python train.py --train_examples=52083 --input="log_mel" --spec_augment=false --win_length=400 --targets=["root", "quality", "inversion", "instrument", "playing"] --num_classes=[12, 12, 3, 12, 4] --arch="crnn" --channel_attention="se" --bidirectional=false --rnn_layers=5 --loss="cross_entropy" --optimizer="muon" --muon_scale="original" --momentum=0.95 --lr_schedule="step"
Rows from block 2 of a small sound classifier, named by matrix and row number. Each number is 500 + 50 x the weight over its row's rms, rounded and kept within 0 to 999. All counts start at 0. Numbers have three digits each. After the name is the row's rms in percent of the matrix's.
Before each channel's rows are labels from the 100 clips, of 14848, where the channel reaches its highest value: "top examples" is what is common among them. Only what is clearly more common there than usual is listed. The data: chords played on synthesised instruments.
# conv: width-5 conv, stride 2 (model.blocks.2.conv.weight, 192x192x5, each kernel summed), inputs 0-191

top examples: the note D; text has "string"; root: G; root: D
conv.18 102:424493469495496552602486492540565407463537493499511562555533528544512464444592592464532487487528483460591509625456445493587626490509472453483532501540408423426499436472394472470349462511500443499533464521459521448468518533526460560459416565606481671429419506492463510471420470519535397511507490415475552499500554455503525526465499528437536534429542473529550526506497529509449458516512572475497483463474448499648477473464487427515533469525481532494479459563472546527444378471466485480518429524540503577477459577460498433573458561487495454467468518456599493507494464472525519464

top examples: square lead; instrument: marimba-like
conv.184 094:434539541520513612500485521469508474534478533522484528651456499501582461445482493469505588544497480486520388590498583522373517564544523460428564437473414491551473516488537499452513562507484501557526509480426505488602476472490475505446447521548521566516413513516518519507600521527494469451458538494493492444449497469586512503518522557513440539404558495603569482494614520456475489506494457510468468446525561488437515504543519490525453451587457525532497406396461478477466373561487481429525556526495475485505493453543535496546432461437489429732438427544489479474486527450559483441

top examples: the note B; root: B; root: E
conv.185 115:508612518474437552514564514492466478449560463641512524405504566520557455523562466547521424477580540566520476456497418556443519578508575463540453610509473462467486538454551449526454482529586450488518505388527439633449487640564518488535418481499506549553396525435483560598558469500509469551481522518445451454414428579417527521525495449454450442490471495474513519502540474545547464557593435494481503485532480502573564538515505526514445512442535523437488471496514557556498515532543548472499464612506513618504517518474549534488467431417535414449501431486484513526496562414475458574

top examples: the note G; the note A#; root: G
conv.165 107:504480414546433497501398499551435482501563499531500514469532580527395480429461509499472450448504430460478486392466537475555628554556563494504436521486510542453470576479521525510610450431551488529472470498502447393557464506504522503467416554498485474502477457461513435522411482544579477475440564441506550500527489583635468543479417570420485570503433498504449523568543505494477485484511464466463578539583559453394488496467456482497463542636487501525475480553500480489470540461546517475534444512457409464549436462577518490587459657573501603564414502500497475553512504464528412490

top examples: marimba-like; plucked string-like
conv.135 096:505571577475477517465449475511417427447553536508489523504617488531468509445599532425469572467517494502540429585510514463490503438503492497456451493535512533555595499542469430460602412589401490378532538486501465526489533474567551535470466517524464509439501521536506524492537487579453405557523473529484472470485574545453444387566460463570492503438429449504585510515585611423509440489524390433365536479468496419423507513537542455413520477492518500569443543446521424536509458474468496475516563484570479570465493549522544424510477544456549571551454413527586548549427529557488477514

top examples: the note A; arpeggio; playing: arpeggio down; text has "string"
conv.136 096:642528500529484497486509474527429465536409472494518460429503492461459516471504487464377435480497440501470537595581476467486493506476531547483456401529491509512542507479453551520371526503470493490379466508554548601536434455551458503540547481480528457435571472536502546517453495510490429494522467481589549525530493484538440554516470546473528494533385486455455514512537418474575449503585467453498439506522442526475415485568475535515544435525444474591522543458516534515456464568497538419558517398427630586483487439438426535682528562459499535523579487491477541456497547420510587577

top examples: the note D; the note A; the note F; root: D
conv.176 113:655445501515546478516430514496540515421512486592544526554494582543595541528547552523474476561501443527470402497505446494445489529483547417473547537540499493494405485617523627541471558458540544541526541417472570478496438518547514453565432539571510518508545540521556455520425573517499429500486474568590444537460436479540496539447458542573453519527451461500457469439493431519476452523444493449543509617444493492639516498492460513446448676516514433578523495504514470463533507477494466458443472398503457466587460505472524498501508447533574435430479537436510529463476475422439561434

top examples: the note C; organ-like; root: D
conv.16 097:484493452501480559661454519445461451557466466492613477466598490538513525573476485502398468469443417478593436526407477471546482493541558458440569518434553476501423412538476467417400588535517465445494481506516491450467558374497525464503514492576433456573459437529444482429423429530567425533454487527539509504474445520440536528462380453498599516431472562441473450552529426517546583426504507535542481437500460550465546509561432449543541445513515470592549554564505539533492447470501478533466526505532544583500477548530501509562470473474517471463392411464497475465468473468418512475

top examples: the note F#; the note D#; square lead
conv.111 098:559411635466510396571564479464556384528555527478510522407455435515423488609484578529498473513549491539493554633378491495511479552524457528533438548487542451447410505444495496422511505580551491454487515534473378486438534488485517493575517470502470486513514452542498439549579478422488417443515504509542477474510492457494507583527596472416550508472520481500543513436443487472483497546467496529552559485415474473496425436528445473464500471443440375459456420512451557537487579429494495490436509500518557519514559525472507599457446544589384538480526453489444467515546489596503480420

top examples: pink noise; clipping; text has "clipped"
conv.31 090:517500505508476458529506570489483507504498548324431524491461554435523524511414447562602491411535466504559480513415484527448478378544456452488448469589503493534496490479507544546597510578484489642491520543505507503553529431559464510522543457478500586492402429533481464534501619436572498498509515535432386499425471515541430452566495528446501546495519453595518486528382564457481479517590469474481490550573441527491463462439546529449476476522499521537518572470521463482523524467382420521524561481540563498475487520489503443487550450421536467555524491502573520555554482677460457502

top examples: electric piano-like; block
conv.70 092:487516542522564590463459496549535436570482539404562574476500401526486493554377367528498455568437458492538422498510567550547543491520472498463542486521436517448407512522516496448440503524551503606557435474580492463431455497463529484504504478519518475484503582472436488547480484524401517461519547535520506454464546449474514488502541475620489509453470567521582607502598557517582413621558490520461522533514516529583455466514445430561488509526459522496494501461499512413501512609352532468448504493566523560479484487539487536532483426548649540454517538546434465463523418495518530417

top examples: organ-like; the note F#
conv.78 112:547469589490550501491500441487469567559487477509423515543459523490553541484441466543503474409365606475490526352495505489510456486529532491501592543565503482462575536477488543456439483488606502560480462604411480473566566450473508503516412619479548481459716558493562555436523523452478507510463489508491458479489573482483409476493479518493430452544520563435458442510449482634535435549553498452519483518510452499520582513492492474475443570531529474558630511521511526470438437534537433466524428460544496571591447507494494464579442482517505474563458505570493509441469531522493488474

top examples: marimba-like
conv.178 096:506423516486514644579508514479573463516487455482490508439521516511494488442538611532472505505489522535513462493482470519464457383493494499572587508440535458519545560509463497582405463463482474508533490516551449524521507593521512478430418486526452504423647485502439489541410506589516535604495471591493460539555508445509482554440478522489584461460482462436504533441452498498491567518425426420443612510429509512425600465508525472462525527453384459579530476498520493490446547502486570452427446555435580536612506525434480551410399494398525543501488479456502476494503602469492444569

top examples: arpeggio; marimba-like; instrument: plucked string-like
conv.91 093:489534523469517505497562571528512479558481510641502500432465387544493547467496556629414473412462540485581438568437406462431557539565501467531476598538507494443529489429564500421475452473439415497554454454455390521521502541531554445503378497493508550493379465448459467527482501528591552495467434476508448491417497557465518496489525431523448453487520464412459533538577561498470506502643487491566474481512435530468509497474521534501514499503574516535473434464504479476616503454521550559424549596497528572519490526509590457494522424574453453505484523537414563583484434489515548520

top examples: arpeggio; playing: arpeggio down; marimba-like
conv.10 095:465484457523487575378514480551477437558468470620451463499442512363460444552456507499468548579509522514529419606472598507456494473570495508493515456470466499522541449481554574463543523512515418539555481497532549533464512421476537492509530568504487587397591583529583500495494383549668562482430502523518426488562542541457566455449484468503462492501505515466554449478528468589606421567443487505447491464527491479500506508507516550545560519456605520464544399534519468457516474530504543565571491524478548482516490522537392439535557524499466504393477522477545490450531536540492630451

top examples: pink noise; clipping; text has "clipped"
conv.177 087:423530494464505534504459480461393514473458450534518496506573410497415452499450505484561495602498526503524510548490431481468482528539383467494519512463522537468519518552484536544414488536587435607449518523565463541467448533510528564495492526572478563451543544561490588414423490612626521500449559361481535533477473494543513538519482556511431636474476553478493571439437468525571569504458518555498484497478454482609538417458548480545526532418468439459661462469497548498399485578494515429487466462520584480577487386473419516520517546475520545483518515533514571501490511523437468519

top examples: the note G; horn-like
conv.189 109:508478482501477481495457425571489495435505476528470498428503516532401474516514434488489543455484538514523587370490473532535455425554461497469467459484500560570507482550498490460560520473472620554492447533540483495531593460513585541453428611514440405510525543455533492481517440390576544541625528444384585529518489458439513438481545427522427533457503474489567538459418534539456444500485472546537422427466532427499402575490536540550475496519469446471565490464489472527508524524473497518394500539428565511458521507462553420493397572543395505475625458453585480538444523493584464579

top examples: the note A; the note D; root: D; harpsichord-like
conv.94 107:529525503438496548480434469594535560468517544516500509458466662532506496447506533510478469546485477484504619602472520483485585538551594454484409570522494496426493528496468540459514522571450530478424538456593541490542507521507492525529511512549497605531460478606490475485533582405435453476537468561496460478426508474563427483548435454431470508570467414513557482446560596464577458524573387517579451476500489480543470426452474492529506552509445518418396485505452379502525491452523436541433542474464430552478518460489506520609422455478449552546410557612471479445477548497502448510

top examples: the note E; playing: arpeggio down; plucked string-like
conv.97 102:464513535518534558488536550513454546478559478609532513584607455543533445498460478447489565437471497408521564607483464502442562426499465499464501601571530553556532550427549485591554480487437547482451493515573503482558502513475498465465426478549523596588505589495487454481548479511551515473524513472474412447537556554506500410460564465523410517561503530521520536473401491394589496479673522482457466591467465497469423503478543461486412428456502528520417450551519580506459539548471474514454591508610549447414559514528546509571469488520495509473434478495545499515485429451533397531

top examples: square lead; marimba-like
conv.168 091:483487425450455442536480559511534581495542510460500444487492505451570497460490550484460501477601519551511502453507626534515463471653544526529456420478458438550498496425487544494439500560358488490531478501419426552594482468465539435425494387470442548477426635502526468537389459501516517455444468397566459546461419476480496541514393513455556484532505507485489479468486559415542532522480471511527544535513518472493463572411573495477554470466442494517459533468546496551529509400426518510493606438435496535448543410465531447413439501476519543522402519526429483505479537569480473400

top examples: square lead; clipping; text has "clipped"
conv.14 103:441573472507472423485510493455527511447455473430453509517523422453485476494489485524496488519440460511529556599599523450459588511551512508443447484549497542592491509513484568491638529602503458394532442458528473483638518400504493535504518453548481435446519454427560575518459564454505474475510521425491537585547522524593509478589410477451477506564593436560511517546525517525441538541555524464538576448569457465556511495560505533478573479529469582486471549433521420543486523483535581495620540479462568500473597518520613571480394569415482500480521480496499462549476576574465537558

top examples: the note D; block; piano-like
conv.120 096:520436498486467484363471473436429517590576511427477491449468566549549483581538467450406490409493458461598592596465483546469557468444494477536397590496576511544421540595506475462558499516479468417510439498458380533524415667537556507502550534515464436597480484462480530497433474385478457517540542503540467453513544446427451494434494529556535510414548489494518549546444528521520485490446479458454490496489472484544535495494480449544555423461555573498409429501501532540540410488480438410473501516439514572531457535444511528533543477410529457473504535437434494486552527459443505522

top examples: vibraphone-like; power chord
conv.166 101:617529532592509476439467475455456444527407501473454521545425583494696530440527436594559473530430534490523453529505491586410505513522508575496496588616516560492534472534526475558448515531528599509464465543488536440566474574484519525493510487474511532416498468502491488512483569584580458597569462515437470451537596481465470574490545608421416520495509548468533565469501462438548503483494451467488494486516502462558395510452477451536403506499576505428487547453501517475547494496510504473454457495511481448477487461443530551551430437563485447462530567451617478494446421591463450522

top examples: the note B; square lead; root: E
conv.87 096:499476526455464489434472534548575472492604555469459518481470477498412500425477582461526613494498510522530483415438470438473588483556524394486463476509495506601629571445458507531573447510479521523560458448618538512541552540534552454501463547470502459569555431518509472537454478531538578440466633461525554478478493623529548480467444479498548447534491406503423524571476449483492518440552452542485617476595471504512506449592506522606522447480439600551486433458533474507518586485432505519579463432495508579471509568537503564442537453530487528502409463462512444544588528527483471521

top examples: the note D; marimba-like
conv.0 106:460461381502585593528376510493533456471502523480538507624481456448498453577501503492503462459542452469458445506459490521471527548454455528497434450477401506557507414541496449539585540535523472475580427436526476485521447471509525486448463511622542509504482507504454536589552545474456458478541481452566414486544450545513454527508418569438516511462528498546549476466501495519479610417391549456482510584453446523578450537509538533479510522500414507488556486561466496440541571472512495544493425475481618560394538471461478576627584508475514521433423444563594505481404417484451485442

top examples: the note F; the note G#; organ-like; root: F
conv.56 108:524500437520501461485489442500505477488447462507486471477532422507491385459534548524507518479436537592624500501505540440489486462502515455502515483489472550464460471513574497480471591526511509453476524613486437432576494514479649533529542439453499515516520482428520538472517494534447450420553461485532527481396533480449566505513454508505472471594469581452418506473480484625611503647622480376527515481513545475528486446601539552507468449492518518519549416545464599551523388498466535430567502657494487567449533470580460505467485492568594496471469484460441480478526437451546534494

top examples: the note G; horn-like; root: C
conv.137 114:499479457544472541418478462581448435369493405537475547474462489487502475568672499499443502488461398490452482487441360517476507486533486496548483493500522495611520521499445535447499446493377552496446560506553430520588487628503544523506532492517559495545486608520482458524484443513659571536621509559454528447492568473478510496485525467496446520440474512464439433515402530473518444505454487535544465515492476461535497499479487413517450566435478514336503599488462462531558502489398494498496509516570563491497516484519497516496425536497535552511512462454590490436478500514550514585

top examples: the note D#; arpeggio; text has "piano"; root: D#
conv.86 099:551456573532568633464468505455503580493519556606433463443483415439576541385509459535550498496452529476468531561522497532537521520524455496446539471556571552472465598506505478507495505498458537493507455502598432447488493542562450444503478393546494545584476682564463471509497537563481493510525467600447441524517507435537485504503481491494472538414487516423515513511606631462501424452413465495468468519488468523479475597577592476509495451495466456416460456435435485541512452467486448465502528496483472469409496452508528572514513418540640535534481490513512518452483479488595410553

top examples: block; harpsichord-like
conv.38 099:547549431496455563543484550506494446461544425638473479590571497542588560589503625493480456601556452460494526482512504525574489534504558464504485458513508488458506545450437574479579524463554558539515511574501450518501574456489513507485474513463531623470549599462502547548572437569652562507529473516404503463541493488501511482532479602419514485524484495591544418492550575457412474542525453399616461520479543472422508479536458496514417477495514512497499506511532519524529488483445495477514484538577493452540518473412434466372516647527523484425549448450481498460462526516498461456

top examples: the note D#; the note G; root: G#; marimba-like
conv.127 105:481551442597503434502467509440502492477553532522514474481488459415516598515451482561472414505457477400501552505554509469469590430424484525541428518494552487450478582491533458538533460474462483485479463537543515493542607438508450477525407471486592490515506493465530500510467525504473521519491483535493477405538543533482501478498459537473490478482463557406588462423456508542484518510469395579444515574478555448450443590452517485494397544459687522542508490499609593506446476469551499461516398486503562338483429501554573518382417547435559421515397510503492505468490500494530459437

top examples: power chord; square lead
conv.62 118:502477590513445413494487488454523506455450572471515463489476522501369516469469522472479539524532489491466477533539624558500345552505512544565561574529628510458529438507502517537522589493461546439389484509502461472385513502504531454491395587628449479490556438662477462512625530467485464515502445620524450490515497452553498546523516529500513575518576515466595494423572479440502493462644489383512458554494453490436407447475526521481502508530487491516497453512494499508562518478539463514484489567464526501486507509490492473526470463508538524616454481499488597441505450556490537525

top examples: block; horn-like
conv.65 098:531502490504502566505516502616502481485571492443497577514499455543387449512461553475564517462459566476599522505451544597507418657533405614396565515473512397485593474453443497478538445469369551484492459506486491429538529492560512508503494476364488452524449466487577473461550533547474502525631518457477522475528534536415492504480419499478514503507488504506525485470507493554504486487427537414469492502411460387410453484494487528538463484474469400561530527515458476494449542519483515446543506503463572417503513480483503481456434518387438555468590480451572525528536463495492626440

top examples: the note C; the note A; text has "string"; root: F
conv.25 100:475557467469494510488517497475465593498436474419495425492474527542464598481473475507418562447489485452427554434511479518361482538502464557434592508508528515456559528501553515528495547484491495558486492469466661559487458453444465497470462499481479524527442537546487599516589415574567569497450483543457409450507498413518498532530490564602606513467471617541497581471483437489501555507496542512491524523527475485357414567487479565456515446526417476490549538489527418489525554495553500503540594468393612487461554530549573473544411492461515424505517443434564509567538557491575475520

top examples: the note C; square lead; root: C
conv.160 114:458524569550372487479485504485574461490576447490501512557530545475539474462436546450519495531562466536431470473522570527429445517565507544422487550433477513503547502471415436426557446571478526509528460496508560501485486473440467504493430551463483466541543523387483472466545445504604475494470483547449479458536506507458490435513569430645558464532590462496459535526461505471433512521600482556492620476557446481471603470418536469529559446481444578500492640404452391484595491498560493519623502386530558442525497488463548469439505547509482581617519445480467480508503523453492513514

top examples: the note C; arpeggio; playing: arpeggio down; text has "piano"
conv.29 102:455537404392502517530452523502454553579567452694501476488457481488473514484621474495578473538473453458553462583467490473523598464492485471484476543498534480520498520494440461453462472498500526549513471543659538609488520607461487553497457506579518594548519573526523560444490457553552507437498488494436501477524471534511545512466505451506660496471528542547534477531529498521562442555483469671504522480515516552598524582478452468593515572478463508520525515474478574508513492509422409536527535531546548520508583475527540423422519620491517479487504474470502521494589460535563465475

top examples: the note C; marimba-like; root: C
conv.80 109:502531541533535422546436555401483538580494386502485486560512535483444478547485390527542530466511493456449436401496468527515458439518519500474572437548491457501492521404513408498555521397525443458504491563456496546485551599505494503547480470488530447452552482487491459430464424446496573482414497534552439510525524555497541532517432566519644559532502650578541473494491386492494499426485532541440543553529539502487394543569503511487487460497471401477550524517566560481487489526484507417589417504404663476486459488589485461447404531459534454499551497563521487493497425505505483518

top examples: square lead; clarinet-like
conv.71 104:497468554515463481496591503554539508564444514332435516619434447431503435552543422497488517599502462512464484590501548477519500528423455511438457493507463485544484520531418465501471482498492565527547461524460552553536566443479502563566421495451443491530492500574481510467463545426611471511528464526439516541500483500525431429551581542568555526491592430602555499504423517401504548579515551490539482476478495515544523581437566484513558473541549451521454537465477475469566524497454485598604480545568526430433433477390620417516491479415610538455457489495440528480533499560510510512

top examples: square lead; instrument: clarinet-like
conv.11 095:468484467489522334481552571398517432465532514455489466560453550486503485532513492540570535493602498562544490467523595489468647447531532568470455430391422471474497490534477505468612533580472444583512407515517457525491529534479501476459500399585464459494483546482480439536526526583542473522482528421560508448557506497469499541494402451414393444497529481540483590530496505535430538593465491559528521519486491499555503513479483515479585399538427610522437432495499478507446486498463556519440604473450450514415494472598547510543459450446495515471428481545479475563454509527565450582

top examples: playing: arpeggio down; muffled (low-pass); horn-like
conv.54 078:479535471449502557520523585444454525537491453486472594541528562530460534487443438490500487506553503582515427472495435463482429469617446530419462482463468550549399498496436506447438560429584405566436455522518495522478501542493453538576466493527479436557393457404463497478464580540480508475482427472465568519523425536572510522387474455444476442539507427530429467429492436497444420622575510453479502483433468442487496502506524591407467609622482416438535494482521474513549524515443527459435459423529523551602499447525462476450508466462574444513493485535510540552590498597523512503

top examples: the note D; marimba-like; vibraphone-like
conv.90 102:551504495490542530468459465481414512513403573547464463462454456623480455588518499455520455526545439545500480407541503573455511524515602542538537459539418476548448475535484643549531515536457516444475498461482530461418455479476499464488386419489516565555552571528516501543537566503414442513501557554563515465472508460544446556523420503484463466580418511534500511500563458408576612472505461468464557476462506509563553512480472520426429558470418555467511515500491496480509491536476561436419464598409480565521468474440470540396481494488473463555426490583536475430502671583461518486

top examples: marimba-like; strummed
conv.1 111:471551550541527473588519457498516502478493491371447543499557571542497518533402486481442556436710513530465539530430598461518618410503574496441441501509512441527579468393513501517542476501534499414522452535444482436511549511542467544513416544510478423520551339609492510489494512438575409528527525569531472473568538534503468539517488506457476501505572483516500504518495548486557520533560466446533517471534542461547560471438565543545584519551408466538514518524476500495487508439478522522560493516541492492528461495444475532539509496484558501631402487475505474490523561645497406541

top examples: square lead; power chord
conv.128 105:491449527533499580436548450622406513470476546525500495530501484478505437532412436495468485407543558577498384509496602521436502548509573446497458426520584486497550486430512481583469571577520503553497434617486407534495560483486516463458383497502513488447529450443490450454533504415491555524524480415561421450578630462518351480475448498410541530436535528490604468535486432578504515469543526418456522502511521461562551459471547494563567555515616472464527542494430494500474520522516484545528506544538526458455556437482483516596489507508518573485426422480564492508529511481486430469

top examples: the note D; vibraphone-like; root: G
conv.139 096:491409373464503402450529549498518419520408469541470454515429543531477530553515474451497468588459519497489479577487506548458528446522556539523519623506521482459442484432567536466426513494493594484455476526473493492530523556486583481491339576514484375472590447496495517524416395556531543537485525472497513451498567448479495517451493543572426510448583495540464472498384444454484536461432458488524565576486453517582410406442465536499474497548649474422549516535594538491497511497494533522447459594534578545466513453425502566522482511538430454437530480539445491549452486513498476488

top examples: the note A; root: A; marimba-like
conv.169 111:513480509484509426558522530540484442477439464452503538470572569466522487480478447498543513567529600475430511538518476588500373553434535543455499440514546574452517539503477474487457522492546583450437505613526598535510509451480561525460512387388430461585412514622487541477574546468502485524532490545498535477485476443483566513526463493623479464544504588488597446504553563499590549399528504482464453457519428493453369559542477515517511542513494525498474588523482401511486503459582429503488405597527556523479463522457539490508460462610452575489449474548497486558540404468559503544

top examples: quiet level; reverberation; string section-like
conv.155 091:385490494530489500427512528442477518505465514378497520470471567490487503500482478505429417543502495449575490565550549539442545501470461450588556512464457554444568525511499499451484453546533448410480563516540507489499454459518458483463540544548494480484451422522463483465407484416472529408432473523533591474536489432501594486436472545495509440516486460445465607446412520424558491462482552569484433450564487578496469386428389432557544565514502482425507407417435477438454521431472479447500481429486580504489434512383522516525648488511511526580585458501522462499489594399490505478

top examples: the note E; the note B; root: E; the note G#
conv.51 111:505542534582520498446465456453502464469492542482509527517528487439460530575572645500468509476515504506487456495485494505431549545454537442482494561565600510490511620440528449464520540523453479563480432545451562608490554563510442441524548502461529464484525607539514501552412455476471527449479508509455515513495483672480470495551412500460371495486449414450578422552564519521552431552612519612444584587497506561435450569528538512453492485489513447515516561513559582495527512515563456502468514416438494460545481575551562401480533442504430421491410442500499481485502504479477576560

top examples: pink noise; clipping; text has "clipped"; text has "thin"
conv.171 085:525437454492491550415555491515505483502520449569538482487422474477479497428449421479445518559494490470521545504577413533480457566498479504486409553529522522481445436453546484464486549473544434419512455485463420458517530552559474533527490466482551598475461654510573545533448561507478443580473472553527483513435457448493524537566503521592431553540457453508486565518606523517462624499389484533495517537508455479463508534508543564525488606486454531577521562486434492537559395409548438580567507429502412503435501433432501442488499539586528459537529466489562533463506629500513656484

top examples: block; marimba-like
conv.48 085:514397474552648500536448541582554473545545503483611523507558516488484512420524487454486500413573537486552609500547486490476449471489533534505479427563485574561476551631529479403509472531495543469468470477576515595494411495441548486540532577507471478484455395469500487454513439450390540465525510425509468409462411619500534511555407554442418470523487453524514562520514571433560472477500521486475514490465502515482534461546466432450503490439493512546534522482456478477452508505414466447595512450516379520506439457497531548573473535476408484585458518507454499627553545555562450520

top examples: electric piano-like
conv.83 103:512467439489476532521452526568556514537542452496551551459522474523418465577383462476525412506524523467513567423492557437510506525439543480501438467478523475442598555375433549443463582517454556544455485489683588532438516556527558519474404452470475519567452517474510536523501455529428536421602440549454558568404498525486469508453482470545530528357427444492560476484553485477532406472367448447548463503449512451460461449533495410559474490489502468475510542572590467458510572544547587530494512517480544533532543491481479530496480474438564555550475508539545493439478463459437559491

top examples: marimba-like
conv.100 099:501500507491533497616468463407488511506547462527487496478499547504498492430523596524498497527541540527487538520505447459465638456478596519482489515518472452467558560488492563565510517491539559507427476486434482569497442436532601491578450450472420485506429520421521538574532481536506548595464505403434524500551480540505547544516495533466387591503519513458408578465432528550430582487347544555537478451482515504482456416503486543470411483520481534521445474479459597485476549488501553444404382489503479609468466503565485435696442527475538526426471448508554480543537467503526499503

top examples: organ-like; square lead
conv.63 086:423578487504503454494432563562523526421511476409489527510567427505562520604502508515544484444561450537446397462470528516514495520537454495510526505432538558613447455496438472491460490500438381547509490479522452501435456485544501509479572526486508480604506626448531481404498501508497515552456531496438428482490432426421509431507506466523487457519489573476530514471520513452504447628401388476374488487482442398440447628460482408480519540393472504562483469500555505524435417539509552521558461522517528466427517423565441533466564487520489518517428515485511554566535449590551427495

top examples: the note A; arpeggio; playing: arpeggio down; root: A
conv.158 096:562460468484469563576535511410427458468462493582477434464477470496470512600601515476496487518515518456448442664577452463476517561558532576508458429499526399546446547500586494493490529516476392485501409443441651413486500507523506440503475501477524451541487521620430551529523451510533555513539495445469500474442539406509492487446450460473514525487458563529508473535478515473493451506529483516421511582506516556473529583498538539608473532500522469457442498460473449501498439539602484574520467463457566475494611455519433509577500496561572355520377501454457511469510535536429455549

top examples: the note B; arpeggio; root: B; root: E
conv.12 100:472531418440499510503501485588515553532486519456492476443469403459536568695495507517438508557564540545485492458525443450495601489446489462424507522515550523642536545449497464508457472463508426528699419463580450520508556473464479538549474479519528459550509587501429516553503484469515434528466560467446598477377494483507508520560481433505500437572535478490497483517422597510454503446432429574428441530486499508478475513562506443454582447511534523503475544581590496487525517518434481499510449353486541508517509576591436481459497454519465485528507522558439493516482559500517476456

top examples: arpeggio; playing: arpeggio down; clipping; text has "clipped"
conv.157 100:485543497430459573590550471472513542465443502558504506518519452499507529391508431460540551500537500501543419513527489482455392547577532436493526469470529519546600476412507444487511468536490449500555490442551481525585516592539487519572684466503469501532556698571463394501507588528495565515422478540509457512483436449531473502460513464586413479560494460470544592498546513507459517503504493436434470530499483455481487534478466500502445489542507593632474549523472465452616605472603544562595469533510518511507548515502508500403469512470564439551438485504543491495550525546505530505

top examples: the note F; the note C; root: F; sus4
conv.138 098:456438513541563547492515499475565521579475433483495475566554448488471449432471560437462481491487588482511489472446523476668431398511456482521562559527542517501442492499500589524456532459438454470432487501446524510438431467454582531431446490494524482465467423495537526512449483474605533528481591459449490556535482512452538462508561531629498550511516653440491440590496461494475481528454559534498508492522501491517485538430482451426515589427503477437574510502494453447519505460523559502463436545515588446541549485415506411408348610484529589442423496434423493472484524488465529551

top examples: electric piano-like
conv.15 113:582441457493499490464439517492533451472544525458542511564509476444598436448503493486621555574561461554523513508443532470628531561502551484462481491614423502492509503543452535471466491511468537529494487483501541455614427562534540495494536546506528517509461580521476498483516560479510501432517518452646442532409485460485480442484488488503481475532470441476485498556489459501478532518501577414535488452546428474620501505534437483507545616522579506490478547504506403536573676540447496582566564493579427531577491419483504532531468477547508606664417480546497516499512544549532563531

top examples: the note B; marimba-like; pink noise
conv.130 094:546440500477449546372615426502581518466612510496510464472455399501543491663543530478457493524488556510435499331428557492542491491520502482463488480558413536494473503460510487434508515581459552545490478486480490508491527573483570486479512570516417441560577475559502483541517508482530514527520513547541507472521519388428453432427499502508426439446516474482492502549592420559509441573545535565539465393480466469524566514462542551453467475489647510476546540435452517487510404490447516557550509589448516493406467524441511429491455495472447487452530589509548478520533501605561511484

top examples: organ-like; root: A#; root: A
conv.121 115:554466569504524497463504464652443494565514476464531518446467595570551497534516436453482449446487551550451428455418530529461433446489543526452459567559573526452477498496564509483519518534573515410385541611410479482384467520432456450567412463517486462492628538540478494558419505569463516522485470592538461442529592426502512540445502500477569520505442600429523523474556484524594433552403536497521539525489502536504546452554512467540551563458482495541463511520523581480492518505487498530452557527469479499571486502510474460638420512541429490402411494467446437544481479541422472486

top examples: marimba-like; block
conv.7 106:462542523487490451497522468492545473563526587555553557494520498506594574506441439563491469498480579475449473526543470520439535506516537489518576525610414493467519552556433420532505536474553465443499461531479478533531505406506492479535391452569482517503621352517523539513386555506501552539511514425453468509511515526471433526509469567561575532547499550528500494465583531518590704458468488552488541445511544487505504530555605573501415558552600476437575478470476494511531480488490530503594465426407404424491539410522475545545489474443548413462476493507501507442535515528443488552

top examples: square lead; clipping; text has "clipped"
conv.79 094:496591542477513603703513475599540466505578505519552513509618482557432429466492495490531534522528437468457481593554568596489442465482607505481488492470493494519537518549452465447494584527495532483520499524611479513547566495466423489456387441548557459536491514495530564476500558541551404537461395541361476502428505413451515493492421416491553461412531493438553504486538492505485543443459466444469498422506513412505491495521468431530500398472497404520445582462410525548503460446471442496472460500467475492515469441476487479445457456486529524476618457493525450491503523437482530496